A small masked image model, trained from scratch.
Training: adamw at rate 0.0029, batches of 384.
Data: trained on reaction-diffusion patterns (Gray-Scott), 47500 training examples.
Rows from block 5 of the encoder, named by matrix and row number. Rows with one number belong to one neuron. Each number is 50 + 10 x the weight over the matrix's rms, rounded and kept within 0 to 99. All counts start at 0.
# fc1: MLP up (encoder.blocks.5.mlp.fc1.weight, 384x128), inputs 0-127
# fc2: MLP down (encoder.blocks.5.mlp.fc2.weight, 128x384, transposed), outputs 0-127
fc1.7:66 49 39 51 45 56 49 44 43 43 35 43 57 38 51 62 60 57 52 63 60 34 67 19 33 22 61 29 45 14 50 43 40 28 61 64 54 26 58 82 53 57 63 30 60 52 37 49 55 48 45 49 38 69 33 56 43 55 51 53 36 55 47 39 36 66 56 29 46 55 79 44 31 59 49 57 50 55 34 48 42 67 57 61 26 44 44 73 32 33 55 54 42 51 81 75 39 61 54 53 53 59 47 60 54 72 43 29 56 63 51 52 62 41 38 75 41 45 43 54 44 54 43 43 32 40 43 29
fc2.7:65 62 52 46 57 64 49 49 28 56 75 25 61 28 49 77 54 36 55 67 64 34 48 75 61 78 50 57 34 54 59 52 60 51 44 48 66 60 54 44 41 58 56 47 71 51 37 43 57 74 42 49 65 20 48 36 50 53 40 53 60 48 42 62 77 38 64 44 38 43 48 62 52 54 50 60 22 51 49 36 34 46 59 44 63 49 19 58 40 81 18 31 43 49 44 45 62 42 70 59 55 40 56 46 45 60 52 36 43 26 85 28 56 47 45 28 33 63 45 33 44 43 66 63 46 50 28 47
fc1.8:55 60 48 27 43 28 54 27 04 59 44 32 55 44 45 68 39 22 60 46 79 61 45 60 34 22 52 20 71 64 76 52 62 49 42 32 54 35 60 43 53 46 61 27 57 53 20 59 34 38 68 36 47 17 65 58 41 24 58 14 44 92 39 57 48 40 59 32 23 42 55 93 38 55 59 48 55 64 45 41 45 56 60 50 53 57 45 44 51 15 43 45 17 39 64 51 69 62 69 56 35 46 53 92 69 46 55 52 72 53 38 42 57 40 51 40 46 19 59 44 36 61 46 49 38 47 51 59
fc2.8:43 61 82 44 60 58 54 36 32 68 64 41 57 36 61 78 66 41 49 58 78 42 34 57 27 57 20 49 39 80 36 51 60 60 44 62 58 62 41 60 57 55 30 35 65 49 47 28 38 59 39 46 51 25 45 47 49 42 60 48 44 39 52 60 45 57 46 34 57 48 35 54 36 61 56 73 33 83 42 38 50 37 42 65 50 49 39 52 64 43 34 46 41 43 61 51 75 21 48 66 57 47 55 50 50 57 41 41 45 43 79 50 63 39 50 27 45 63 51 11 50 65 50 32 38 57 45 53
fc1.9:51 50 49 46 33 42 52 67 39 32 46 49 36 49 38 51 33 77 68 66 72 29 63 34 34 58 39 62 44 45 20 63 48 35 58 74 00 72 68 53 58 48 49 66 44 47 49 49 27 50 37 38 52 39 49 58 70 34 59 24 24 44 56 30 43 64 43 50 65 60 43 43 42 59 15 66 54 47 64 67 37 67 78 79 57 43 33 57 31 77 59 23 36 54 44 58 31 77 44 55 90 48 47 05 60 29 54 55 48 54 57 44 43 55 53 60 19 34 39 26 56 67 46 49 58 30 22 68
fc2.9:59 42 65 25 52 66 45 70 60 45 53 56 57 53 40 36 81 52 62 90 45 67 35 38 38 51 29 53 52 49 53 30 47 48 65 51 35 53 46 48 40 65 35 63 60 36 50 35 31 56 39 40 55 30 69 57 51 47 36 26 45 59 43 43 59 53 76 40 65 70 35 35 52 59 31 22 51 67 25 64 39 57 55 55 63 44 63 48 38 69 47 44 56 37 40 53 62 51 30 47 47 40 66 42 24 62 54 55 49 34 36 59 62 51 56 62 45 57 49 23 39 56 71 45 38 42 55 75
fc1.10:53 51 51 53 46 49 51 50 54 51 49 54 47 49 52 47 51 47 50 51 47 51 51 50 49 51 47 51 49 50 53 48 55 51 49 50 51 51 49 51 51 49 50 51 54 49 48 50 50 51 52 48 52 52 51 50 47 49 52 50 48 49 53 51 49 48 48 49 52 50 49 47 45 55 50 50 53 51 49 51 48 56 52 51 52 50 46 50 50 47 47 51 50 49 53 53 52 51 48 46 52 51 49 46 50 49 50 48 53 50 51 50 49 55 49 48 52 48 49 51 50 53 52 53 49 55 49 51
fc2.10:47 51 49 48 49 50 47 51 50 50 47 50 49 50 50 50 52 55 51 52 51 48 52 49 51 50 49 52 51 50 51 52 48 50 51 49 49 50 53 52 47 49 51 50 47 49 53 51 50 49 50 51 50 44 48 51 51 51 48 51 51 50 50 50 51 48 53 50 43 51 51 37 50 47 55 50 49 49 49 48 50 48 50 48 47 42 51 51 52 56 47 50 49 51 50 51 52 49 48 51 45 53 53 49 48 48 49 54 49 50 50 51 50 49 52 53 51 51 50 50 51 50 51 49 46 46 49 49
fc1.11:50 48 48 50 53 50 51 47 48 48 48 52 44 51 49 50 49 54 49 52 50 50 52 49 54 52 48 51 51 49 48 52 50 46 50 51 53 52 50 48 51 48 46 50 51 50 51 51 48 49 50 50 55 51 49 50 49 49 49 48 48 50 48 52 53 52 49 48 49 49 49 52 47 52 51 49 50 50 47 51 47 51 53 48 46 48 46 50 55 51 48 53 51 51 49 48 50 48 51 49 48 51 50 51 49 48 51 54 53 47 48 48 46 50 55 49 47 44 51 52 49 50 52 52 50 52 54 49
fc2.11:49 52 49 49 48 50 48 54 61 56 49 46 65 48 53 50 49 48 49 51 48 49 54 49 52 38 51 47 50 51 52 51 50 55 51 53 50 49 53 53 50 50 51 52 44 49 50 51 51 48 51 47 45 51 50 49 48 51 51 49 48 50 53 49 48 49 49 49 49 48 49 48 43 46 47 49 50 49 51 50 50 47 49 51 53 57 52 48 49 51 46 47 51 47 48 53 53 50 52 54 45 51 47 49 48 50 48 50 46 50 51 53 50 53 49 47 52 55 49 49 51 48 48 51 50 52 52 50
fc1.12:57 50 45 36 59 38 59 65 47 57 28 55 57 43 48 32 34 31 35 77 46 82 57 28 51 40 36 39 76 52 34 63 52 29 36 43 59 37 40 56 64 52 50 47 40 46 39 46 45 68 47 33 52 45 67 68 32 37 39 33 47 53 43 25 38 50 38 58 45 49 63 79 48 51 62 67 57 33 53 37 46 48 32 26 44 34 40 59 36 47 35 59 40 31 64 46 28 50 58 58 59 48 46 35 51 35 80 78 63 60 22 51 51 69 69 40 42 48 58 36 52 48 54 39 43 32 42 62
fc2.12:46 43 99 49 52 52 52 57 49 51 53 55 52 47 48 38 49 47 40 43 49 59 52 48 15 38 00 40 50 52 45 50 45 56 52 52 44 50 45 53 57 56 47 51 45 44 52 51 52 48 56 48 44 49 52 54 43 55 46 57 54 47 53 49 33 54 41 51 50 48 51 62 52 41 47 51 54 99 54 48 50 47 61 43 48 42 42 51 44 46 53 53 49 45 56 55 51 52 52 48 58 54 49 49 48 50 50 51 55 53 53 52 48 57 55 53 49 49 53 46 42 48 46 55 52 52 53 48
fc1.13:48 45 48 49 54 51 52 49 48 48 49 53 50 48 49 54 48 53 53 53 52 50 49 49 48 50 50 49 52 50 46 51 47 48 51 50 53 52 50 50 48 50 47 50 49 48 50 50 50 49 49 48 46 52 54 51 49 49 50 49 48 55 50 53 48 52 56 47 49 47 50 52 48 50 50 51 49 50 51 51 50 52 49 49 47 50 48 50 49 49 47 49 50 51 51 52 49 50 54 54 48 45 51 57 50 51 52 51 51 49 50 52 48 51 52 48 50 46 47 55 52 49 50 53 50 52 51 49
fc2.13:49 49 53 50 47 49 51 48 53 52 48 48 43 48 53 48 49 46 53 46 46 52 48 55 54 49 46 55 47 49 51 49 53 53 49 52 49 51 52 51 58 50 48 51 49 49 48 50 52 51 51 50 52 50 50 51 49 51 50 50 48 45 50 52 54 52 53 51 49 53 49 49 47 49 45 48 49 53 52 53 50 48 51 49 52 55 51 53 53 53 53 48 50 53 52 48 50 50 50 50 47 53 46 45 47 48 49 49 49 52 49 48 49 50 47 48 51 58 49 47 57 49 50 53 48 50 51 52
fc1.14:52 48 50 53 50 49 51 48 49 48 48 49 46 49 45 47 49 50 53 50 51 51 49 50 51 49 51 54 49 50 53 50 50 49 50 53 52 53 50 49 53 51 52 50 56 54 52 50 51 51 43 50 47 53 52 50 49 50 49 51 48 52 48 49 49 51 47 51 50 51 53 60 52 53 50 49 48 47 52 51 51 55 48 49 49 51 52 49 49 56 48 47 50 50 51 46 51 50 50 47 48 52 47 48 49 45 45 53 44 50 53 48 51 50 50 50 46 47 49 47 55 52 48 49 50 51 51 50
fc2.14:49 52 50 47 49 50 47 53 49 55 52 52 59 50 49 51 53 54 48 50 49 49 54 51 47 55 48 46 51 50 50 50 46 49 49 48 51 48 51 53 49 49 50 48 37 49 50 50 49 49 51 48 52 49 47 51 49 50 50 49 53 50 52 49 48 50 52 55 46 54 51 33 45 42 49 53 48 50 54 51 51 48 53 52 52 50 53 54 49 44 50 50 49 51 50 51 49 50 52 51 50 49 55 50 49 52 50 49 50 49 52 51 50 54 48 49 53 53 47 53 46 51 48 51 48 47 50 51
fc1.15:57 59 43 60 40 36 45 32 38 45 62 47 51 48 70 44 63 64 46 53 70 49 68 56 34 74 51 45 51 37 35 43 34 25 33 58 75 47 46 63 36 36 71 31 69 55 49 36 44 46 50 50 67 61 45 52 45 49 38 77 48 42 63 38 61 41 70 46 51 51 32 60 64 59 66 50 56 58 69 46 40 75 21 65 30 40 42 42 56 46 42 41 41 48 31 25 55 42 41 39 50 51 62 50 51 57 59 54 59 42 58 63 51 69 46 55 32 49 48 61 29 63 61 47 28 60 57 59
fc2.15:53 39 47 39 42 58 59 54 58 57 51 50 43 45 44 56 42 47 45 46 41 37 58 54 58 55 59 55 53 50 59 46 53 53 56 44 38 54 55 48 84 53 41 54 51 47 45 57 58 45 47 57 40 53 47 79 50 49 56 37 58 53 50 53 15 48 46 52 56 42 51 36 36 47 40 45 50 48 57 44 58 36 51 45 63 56 49 50 47 48 59 51 61 44 54 62 49 58 61 53 44 48 50 54 57 47 38 47 57 50 41 41 47 34 50 46 55 50 48 45 67 50 46 43 48 50 47 50
fc1.16:28 63 40 74 54 53 65 55 31 49 37 63 46 60 16 58 67 34 59 65 51 60 82 19 29 36 61 43 46 69 31 46 79 10 47 48 51 42 50 70 43 64 36 31 33 56 21 16 52 60 46 45 52 44 64 56 65 45 56 51 42 52 28 38 41 47 40 56 59 61 48 29 55 19 64 65 51 25 58 55 44 45 48 19 65 24 64 31 54 61 59 49 28 64 26 55 30 58 30 66 54 58 54 43 49 28 87 52 60 64 48 44 44 48 34 58 49 32 41 57 38 61 53 59 53 54 68 62
fc2.16:63 53 48 33 57 57 63 53 29 49 50 36 61 29 68 22 18 42 46 09 51 67 50 70 54 60 50 44 41 51 61 59 40 99 42 48 70 42 51 53 33 41 56 69 68 48 65 45 66 60 39 55 53 30 57 56 27 65 43 42 56 67 65 49 55 57 46 44 26 53 43 49 63 83 35 44 60 48 51 35 56 40 75 42 62 49 35 50 29 62 45 68 58 53 60 65 68 76 51 31 37 72 39 66 49 58 55 50 47 33 55 58 60 52 30 44 47 55 35 28 52 44 55 08 48 27 26 41
fc1.17:49 48 50 47 50 51 53 48 49 48 48 53 49 48 48 53 51 53 49 47 50 50 49 49 51 51 51 48 50 49 54 50 51 52 49 53 53 50 50 50 51 49 50 50 51 50 50 48 52 50 55 48 50 51 52 49 48 50 50 50 52 52 52 51 47 48 50 48 51 50 50 53 48 55 51 50 51 52 52 53 50 57 50 49 49 50 50 50 49 53 49 49 50 49 49 51 52 53 50 51 51 49 50 47 50 48 54 49 49 51 53 51 50 50 54 47 49 46 49 52 51 53 50 52 50 54 49 53
fc2.17:51 50 50 50 46 50 50 52 53 50 49 46 50 49 51 50 49 48 51 51 51 53 51 50 47 55 50 47 48 50 49 51 52 47 54 49 51 53 53 50 51 53 51 50 56 50 50 49 51 49 50 49 52 45 50 51 49 49 50 50 50 47 52 51 51 50 51 50 56 51 51 46 50 50 48 50 47 50 56 48 48 49 50 53 54 47 53 52 48 50 49 49 50 53 50 51 51 50 49 52 40 49 47 49 48 47 48 48 57 49 46 52 51 53 51 53 52 53 48 50 45 49 44 51 53 51 50 49
fc1.18:54 49 46 53 43 50 51 51 49 51 52 52 50 51 52 51 46 53 46 48 48 51 49 49 52 52 50 50 48 50 50 50 49 50 49 50 55 45 50 53 51 50 53 49 50 51 49 50 50 51 46 52 49 47 55 50 51 50 49 51 49 53 49 50 49 52 53 49 52 51 51 46 56 46 51 47 50 49 48 51 47 51 47 52 51 51 47 50 51 46 48 49 51 47 52 48 51 50 50 49 51 47 50 51 50 51 52 57 43 48 51 51 52 52 53 52 49 48 56 51 50 50 47 51 51 49 53 53
fc2.18:48 50 51 47 54 52 53 50 50 53 48 43 51 50 50 50 49 51 49 52 48 49 49 51 51 52 51 52 61 50 51 53 48 52 56 52 48 58 49 48 50 47 50 51 49 49 50 50 52 50 50 49 52 55 48 51 48 50 53 48 50 48 47 51 49 51 49 52 51 48 49 57 48 51 51 48 54 52 55 48 51 47 53 47 52 43 52 49 52 53 53 47 50 51 50 50 50 49 53 50 46 54 50 53 47 50 47 52 51 50 49 48 49 48 50 48 51 51 47 47 57 51 50 52 54 51 50 48
fc1.19:48 51 51 47 50 49 51 49 49 49 46 49 51 54 50 53 52 47 48 51 52 51 49 51 50 55 48 51 51 49 50 51 52 49 51 51 49 55 52 49 52 53 49 50 51 51 51 49 51 48 49 50 50 53 47 50 46 52 48 51 49 54 59 46 49 47 53 50 50 53 49 49 55 52 47 50 50 52 53 50 51 53 48 49 51 50 54 48 47 49 48 52 48 47 50 51 48 52 48 53 49 51 51 51 51 47 53 49 51 50 52 51 50 49 52 48 51 47 51 54 52 51 47 53 48 54 49 51
fc2.19:54 49 52 51 48 51 55 51 49 51 52 50 51 48 54 48 52 51 51 48 54 50 54 51 51 54 48 52 56 50 51 49 47 48 52 49 48 50 50 48 49 50 49 52 48 50 48 51 50 53 51 50 50 45 49 52 53 49 52 50 51 51 47 50 51 50 50 51 49 48 51 46 51 48 50 49 48 52 54 49 49 47 50 51 49 48 49 52 49 52 49 52 50 51 51 50 52 47 49 50 53 50 44 51 50 48 49 50 54 51 47 50 52 50 51 52 48 50 47 50 53 50 49 52 51 49 48 49
fc1.20:51 50 51 53 48 50 52 52 46 49 49 49 53 46 50 51 49 54 49 49 51 51 50 50 49 51 49 50 50 51 48 49 47 50 51 47 46 50 53 51 48 51 50 51 48 52 52 48 53 48 47 49 45 49 55 50 48 51 48 47 49 50 54 50 47 49 49 49 50 51 51 55 54 52 51 50 52 46 52 48 52 49 49 48 49 49 52 51 49 46 53 48 52 49 50 52 51 52 51 51 49 48 47 50 50 51 53 51 51 50 49 52 49 52 57 49 51 50 50 54 50 53 50 48 51 52 48 50
fc2.20:50 49 53 49 51 51 59 48 49 51 49 50 42 52 51 47 46 47 50 47 52 51 50 52 58 56 47 48 49 49 52 51 51 49 50 53 53 53 47 48 53 50 48 50 53 49 49 50 50 50 51 49 54 48 51 51 50 50 51 49 50 48 53 49 53 49 52 52 49 52 50 54 46 50 47 48 48 53 52 54 50 51 52 50 52 44 53 51 49 54 50 49 51 48 51 50 48 47 51 49 49 51 50 49 51 48 49 52 49 50 50 49 51 50 49 49 51 49 47 47 51 49 50 52 50 51 51 52
fc1.21:50 48 48 50 51 51 49 48 53 48 50 49 47 46 49 50 55 45 49 50 53 51 49 52 50 48 54 54 51 50 54 47 50 48 52 48 51 51 49 51 51 50 49 52 52 49 51 50 50 49 55 49 50 50 50 50 48 51 51 51 48 52 47 52 47 49 43 50 47 49 51 51 51 49 52 52 54 49 51 51 52 50 51 49 53 50 51 50 49 48 50 48 50 50 53 49 52 52 50 50 48 48 46 48 50 50 50 49 53 52 51 48 50 56 52 49 53 48 46 50 51 48 51 49 50 48 52 46
fc2.21:48 53 52 53 45 48 49 50 49 50 51 53 51 52 48 50 47 56 51 52 50 52 42 51 53 49 46 48 46 50 50 50 49 52 50 48 49 44 51 49 50 52 49 47 55 48 51 49 49 51 47 49 54 52 48 50 48 51 49 48 47 47 55 50 51 51 53 52 54 52 50 46 51 54 48 52 52 53 48 49 49 52 48 55 51 49 49 47 48 46 47 54 50 52 46 49 48 51 52 50 54 57 48 49 48 49 49 48 49 48 50 51 50 46 51 48 50 51 49 52 45 51 47 51 51 47 52 51
fc1.22:49 52 52 46 50 51 51 45 52 49 52 52 53 51 51 52 52 49 46 49 50 51 49 50 47 53 49 48 50 50 49 54 52 50 49 51 52 54 50 52 53 49 46 50 45 48 50 51 49 49 53 49 52 51 49 50 49 50 50 50 50 53 44 50 51 51 53 49 51 49 50 47 48 50 49 51 51 51 49 51 49 47 51 46 45 49 47 50 49 53 49 55 51 53 51 49 49 50 50 47 51 55 52 50 50 49 51 51 50 52 49 47 51 44 46 51 50 50 47 49 51 49 54 50 51 48 52 49
fc2.22:52 50 49 54 49 49 49 55 52 48 51 48 44 51 51 51 52 50 51 52 50 49 46 51 52 40 49 50 49 51 51 48 51 52 48 48 48 44 51 50 45 53 54 52 54 51 53 50 51 50 48 48 48 50 46 49 48 49 50 51 45 47 52 50 49 50 46 47 45 49 50 49 47 53 49 48 49 50 46 49 49 49 46 54 54 54 48 46 50 48 47 52 48 50 47 55 53 49 51 51 46 45 46 49 47 50 47 50 52 51 48 53 51 53 51 52 50 52 51 51 47 50 46 52 49 50 50 49
fc1.23:48 48 52 49 52 49 51 48 55 49 49 50 43 53 52 48 50 44 52 53 48 50 51 51 51 51 49 52 51 49 52 49 54 51 49 53 48 54 51 50 51 49 50 48 51 52 49 51 49 53 52 49 54 52 43 50 46 52 50 53 49 53 59 47 48 51 51 50 51 52 49 47 51 50 47 47 49 51 49 47 50 50 52 50 52 51 54 49 47 53 50 52 47 51 50 53 48 51 52 52 50 52 49 52 51 48 49 46 51 48 52 52 50 48 51 47 48 51 47 49 54 52 46 51 50 56 51 49
fc2.23:54 50 51 52 47 51 53 54 42 51 54 53 61 50 51 50 53 53 52 46 53 50 48 50 44 52 48 53 43 50 49 51 47 45 47 49 49 43 52 49 46 54 49 51 51 50 50 50 49 48 50 51 49 49 50 52 52 49 46 49 52 47 48 49 50 49 51 48 48 51 51 53 52 47 52 53 49 51 44 51 50 50 50 50 48 46 50 47 50 49 51 50 51 53 48 46 49 49 49 50 52 52 48 50 52 51 50 50 51 53 50 50 52 49 50 50 49 53 50 53 51 49 48 49 45 49 46 51
fc1.24:51 54 46 53 48 50 51 51 50 47 49 49 44 49 49 46 52 48 53 48 50 47 50 49 43 52 51 53 50 49 52 48 50 52 49 50 49 48 53 51 51 51 52 49 52 48 53 49 50 51 51 46 51 51 53 50 45 49 49 50 52 47 53 52 49 52 48 51 52 49 51 57 46 56 50 51 54 48 51 49 51 53 50 49 52 53 45 50 53 48 53 54 47 52 51 52 53 52 50 49 49 52 49 47 49 49 49 50 49 49 51 48 49 51 47 47 48 50 46 52 51 53 53 47 50 53 49 50
fc2.24:48 47 51 48 51 50 46 49 46 51 51 51 60 48 51 50 52 56 52 52 50 50 52 49 56 45 46 47 46 51 54 51 49 49 51 50 52 51 48 47 48 49 47 51 47 50 50 52 48 51 49 54 52 51 47 51 53 50 52 50 48 50 45 49 50 47 50 53 44 52 51 37 48 45 53 48 52 51 53 51 49 49 52 50 48 50 56 51 46 53 43 48 50 49 50 50 50 50 51 49 51 49 48 53 53 48 49 52 51 48 53 52 50 52 52 51 50 46 51 52 42 52 49 54 49 48 49 49
fc1.25:52 50 50 50 48 51 50 48 50 51 49 54 47 45 49 50 55 50 55 50 55 50 49 50 50 48 51 51 53 51 55 49 49 54 48 47 48 49 48 51 55 48 54 52 51 48 49 48 51 50 52 52 48 51 54 49 47 47 49 46 49 51 46 51 47 53 47 49 51 51 51 54 51 51 50 49 53 52 50 54 47 53 48 49 51 53 48 52 52 48 48 51 51 51 49 51 50 50 53 48 52 52 47 47 47 53 49 50 51 52 53 52 46 55 50 52 50 52 51 51 50 51 54 47 51 51 54 53
fc2.25:46 50 51 48 51 50 51 51 51 52 49 45 60 50 49 49 53 52 47 52 45 49 48 48 55 51 49 50 51 50 48 51 53 46 49 51 52 55 53 47 47 50 50 48 54 49 51 50 50 49 52 49 56 52 50 51 50 52 52 50 49 50 51 50 51 48 55 55 49 49 50 47 48 48 57 47 54 52 56 48 53 52 55 49 50 47 54 54 51 52 51 50 49 52 52 51 51 50 50 51 41 51 52 51 48 48 47 49 52 47 50 47 51 50 49 49 52 50 45 48 50 52 46 52 51 47 51 50
fc1.26:50 52 49 50 48 50 51 50 50 51 47 49 52 51 50 53 51 49 46 49 50 49 49 50 52 50 51 47 50 49 51 49 52 52 49 51 50 53 48 48 53 51 54 49 50 50 48 49 51 49 51 52 48 56 51 50 50 48 51 49 50 49 48 49 51 52 49 51 51 51 49 51 52 48 51 51 49 49 50 52 49 53 47 50 47 49 47 49 53 47 47 52 51 49 48 47 50 53 48 46 51 53 52 48 49 51 53 50 47 51 51 49 50 47 45 55 49 50 53 47 49 50 51 54 50 49 50 52
fc2.26:50 50 48 52 53 51 48 52 56 54 49 48 49 49 50 48 51 52 48 53 50 47 49 51 46 48 52 53 48 50 53 51 48 50 52 49 51 52 50 50 48 49 48 52 46 50 52 52 52 51 49 47 49 49 49 50 51 50 51 49 48 48 50 50 49 51 50 51 51 48 51 44 51 51 51 49 50 49 56 47 48 48 53 53 54 53 49 45 49 51 49 50 50 49 50 51 53 49 50 52 43 49 46 51 49 48 47 52 52 50 47 47 52 54 49 49 52 47 47 49 48 49 47 51 53 47 49 47
fc1.27:50 52 55 48 49 48 50 50 53 50 47 52 48 48 51 49 49 47 58 49 47 52 53 50 47 52 49 52 50 49 50 49 54 53 49 50 51 53 53 51 51 49 53 49 52 50 47 50 50 49 48 52 46 53 51 50 42 49 50 49 50 50 49 47 50 52 49 50 51 53 48 51 53 49 50 48 52 48 50 51 49 52 49 50 50 48 46 49 47 54 48 51 50 51 48 52 51 51 56 49 49 54 49 52 51 52 51 47 49 52 50 51 49 53 50 51 51 51 51 48 50 50 51 47 47 54 54 53
fc2.27:50 52 52 53 50 51 52 52 48 50 53 51 54 51 49 48 49 52 50 49 51 46 46 50 46 46 48 47 49 50 50 47 47 45 52 50 49 45 52 53 49 52 48 48 51 50 51 50 49 50 53 50 52 47 48 51 54 50 49 52 51 50 52 50 49 50 54 55 45 48 50 50 50 51 51 53 50 52 46 49 52 51 54 50 47 47 51 45 52 50 48 50 50 53 54 49 50 51 48 50 50 47 54 49 47 49 50 55 53 48 47 49 52 49 50 51 50 50 49 50 52 50 50 49 50 46 47 48
fc1.28:60 38 45 36 50 41 78 65 42 56 48 28 19 25 36 66 84 56 35 60 54 71 39 74 46 46 83 40 62 48 62 52 45 39 46 45 49 55 39 50 63 32 70 39 52 58 60 63 35 47 40 56 60 58 61 60 77 24 31 42 18 30 41 56 38 27 25 56 37 60 51 29 41 48 43 30 61 36 52 41 47 46 62 33 56 62 65 61 37 54 60 51 35 35 65 43 61 46 72 60 40 61 35 50 58 53 32 59 56 68 37 30 38 36 12 32 39 40 16 47 62 43 51 10 28 40 44 73
fc2.28:61 63 68 59 41 61 67 26 54 53 39 75 62 52 66 55 37 46 26 41 61 42 99 74 82 90 67 29 72 49 57 68 26 41 38 50 29 38 54 63 61 46 47 46 78 47 29 54 79 33 50 60 48 55 32 36 37 47 55 62 46 63 47 43 46 46 67 78 58 56 51 60 41 51 72 56 67 67 79 34 47 51 51 50 45 99 33 80 67 50 33 60 57 74 42 45 41 40 32 43 68 24 57 36 80 36 38 47 50 42 63 44 42 56 53 28 56 61 60 47 59 45 41 57 88 50 45 51
fc1.29:62 52 57 23 41 39 49 75 41 38 51 33 68 64 53 58 43 76 58 45 75 46 52 29 34 39 21 62 37 46 44 38 35 43 47 62 65 55 57 60 51 39 36 15 23 32 56 40 44 61 54 26 47 63 49 70 58 53 47 41 55 68 48 40 39 53 44 66 30 66 28 52 41 63 64 69 38 61 42 28 31 41 38 51 73 66 26 47 29 40 58 56 34 60 43 56 37 65 35 20 65 43 35 69 38 49 49 12 33 60 64 73 60 46 16 47 08 16 59 65 41 64 57 36 57 35 77 43
fc2.29:62 46 99 55 51 51 54 41 54 44 48 45 60 61 57 47 51 55 45 35 48 48 46 54 08 32 00 49 48 52 50 55 49 46 37 50 50 42 52 47 63 52 50 57 47 60 46 50 49 42 68 48 52 51 42 58 49 49 57 45 49 56 57 53 30 52 50 53 52 40 54 59 45 32 51 52 61 99 49 44 55 41 49 46 70 53 48 51 43 44 55 53 51 52 42 47 49 49 39 47 50 58 63 47 58 53 51 52 40 34 57 57 47 45 47 52 43 53 43 47 39 55 54 40 44 49 50 35
fc1.30:49 55 49 48 46 49 51 52 49 49 46 50 44 52 48 51 47 51 41 48 48 48 49 51 50 52 52 49 46 51 52 50 48 51 50 51 53 48 49 51 50 53 54 48 51 52 53 49 49 52 51 50 50 50 48 51 52 52 50 51 52 47 50 50 51 49 48 51 55 51 50 51 51 53 49 50 51 51 50 49 52 54 49 51 49 48 50 49 50 48 50 50 49 48 54 45 53 54 43 49 52 49 51 47 50 45 50 50 44 51 50 49 52 47 42 52 48 50 53 46 49 52 49 53 50 53 48 54
fc2.30:52 44 49 52 54 52 48 49 55 53 50 52 58 50 53 50 53 53 53 52 55 50 55 51 49 47 51 45 47 49 53 52 49 49 55 50 52 56 51 49 49 46 45 52 47 48 49 51 50 51 46 51 48 51 51 50 53 48 51 48 51 53 47 50 48 51 46 52 51 49 51 31 50 45 53 52 51 49 57 49 49 47 49 52 52 47 50 47 46 52 49 52 51 47 48 51 52 47 52 51 48 50 48 55 53 51 47 55 58 51 47 48 50 57 53 50 49 46 48 50 37 49 50 54 50 46 47 44
fc1.31:50 49 47 50 49 49 50 49 50 50 48 52 44 47 48 50 50 46 49 51 45 51 50 52 53 52 50 50 48 51 51 50 51 46 50 50 51 52 50 50 52 49 50 51 56 52 48 50 50 50 51 46 53 53 50 50 44 51 52 51 51 53 50 50 51 49 44 50 50 49 50 52 48 51 47 51 51 46 51 52 52 55 48 47 53 50 47 51 48 54 50 53 50 50 53 52 53 51 48 48 51 50 50 47 51 48 49 51 49 49 48 47 51 54 55 47 50 46 47 49 51 51 52 53 51 53 48 48
fc2.31:49 52 49 47 51 48 51 53 50 54 51 49 53 49 49 48 55 61 52 50 53 48 44 48 54 42 48 55 51 51 50 51 44 52 53 50 51 48 53 55 49 51 46 50 42 49 52 51 49 49 52 49 44 49 45 50 50 50 48 49 50 47 53 51 49 49 63 52 48 49 51 27 48 49 51 52 50 50 50 49 51 48 49 53 49 45 52 48 50 50 47 52 50 49 48 50 50 51 49 51 53 48 49 50 48 49 51 50 51 51 54 53 51 48 48 48 51 50 46 50 53 51 48 51 43 50 49 51
fc1.32:49 49 46 47 21 52 47 56 43 42 47 61 36 48 55 41 38 58 37 53 57 63 50 42 54 52 43 41 76 40 44 45 34 47 36 61 52 34 55 54 60 40 45 47 31 53 51 38 40 57 58 36 45 39 53 68 41 23 39 44 55 37 40 42 35 51 36 52 37 49 68 57 65 51 54 65 56 31 66 60 38 47 51 60 43 57 44 45 39 39 28 58 49 49 53 49 38 48 33 36 76 69 49 33 52 40 59 51 50 49 55 51 41 57 22 41 28 39 50 44 42 65 60 44 54 52 58 60
fc2.32:53 49 99 51 48 51 48 51 48 51 48 48 50 48 51 47 50 53 54 49 49 50 49 49 05 38 00 40 49 50 48 51 52 44 50 54 52 51 47 51 61 50 48 49 44 50 51 50 50 51 48 47 50 43 49 53 49 50 50 49 51 50 47 49 33 48 51 47 57 49 51 54 50 46 48 54 48 99 48 49 52 46 50 48 51 50 47 51 49 47 50 49 50 46 53 51 49 51 49 51 57 54 51 54 49 53 51 50 49 52 51 52 49 50 50 49 53 53 47 46 40 49 47 49 49 48 53 50
fc1.33:51 47 51 53 47 50 50 48 50 49 47 50 43 48 52 46 58 46 52 50 50 53 50 50 50 51 49 57 51 49 52 46 51 53 49 51 45 54 49 48 56 48 50 51 55 50 47 50 50 49 53 50 53 51 48 49 46 50 52 48 47 54 51 48 50 49 49 50 46 51 48 52 52 49 50 49 55 48 51 49 50 50 54 48 52 54 48 48 49 51 48 53 50 52 52 50 51 50 49 49 52 47 47 46 50 50 50 49 51 51 50 51 50 51 50 49 51 52 50 50 53 52 49 52 48 57 52 50
fc2.33:52 51 50 50 49 51 51 52 51 50 52 53 47 52 52 50 47 52 50 51 55 49 50 51 53 51 50 44 46 49 49 51 46 42 51 49 53 47 51 53 43 52 48 48 49 48 52 50 49 50 49 49 50 50 50 52 53 50 50 51 51 49 54 49 50 48 51 45 57 48 50 51 46 51 55 54 52 50 52 50 49 52 50 52 46 47 51 49 49 50 47 48 51 50 50 52 49 48 50 49 47 51 56 49 48 50 51 52 55 46 49 50 52 52 51 54 51 48 48 51 49 50 45 50 49 44 47 50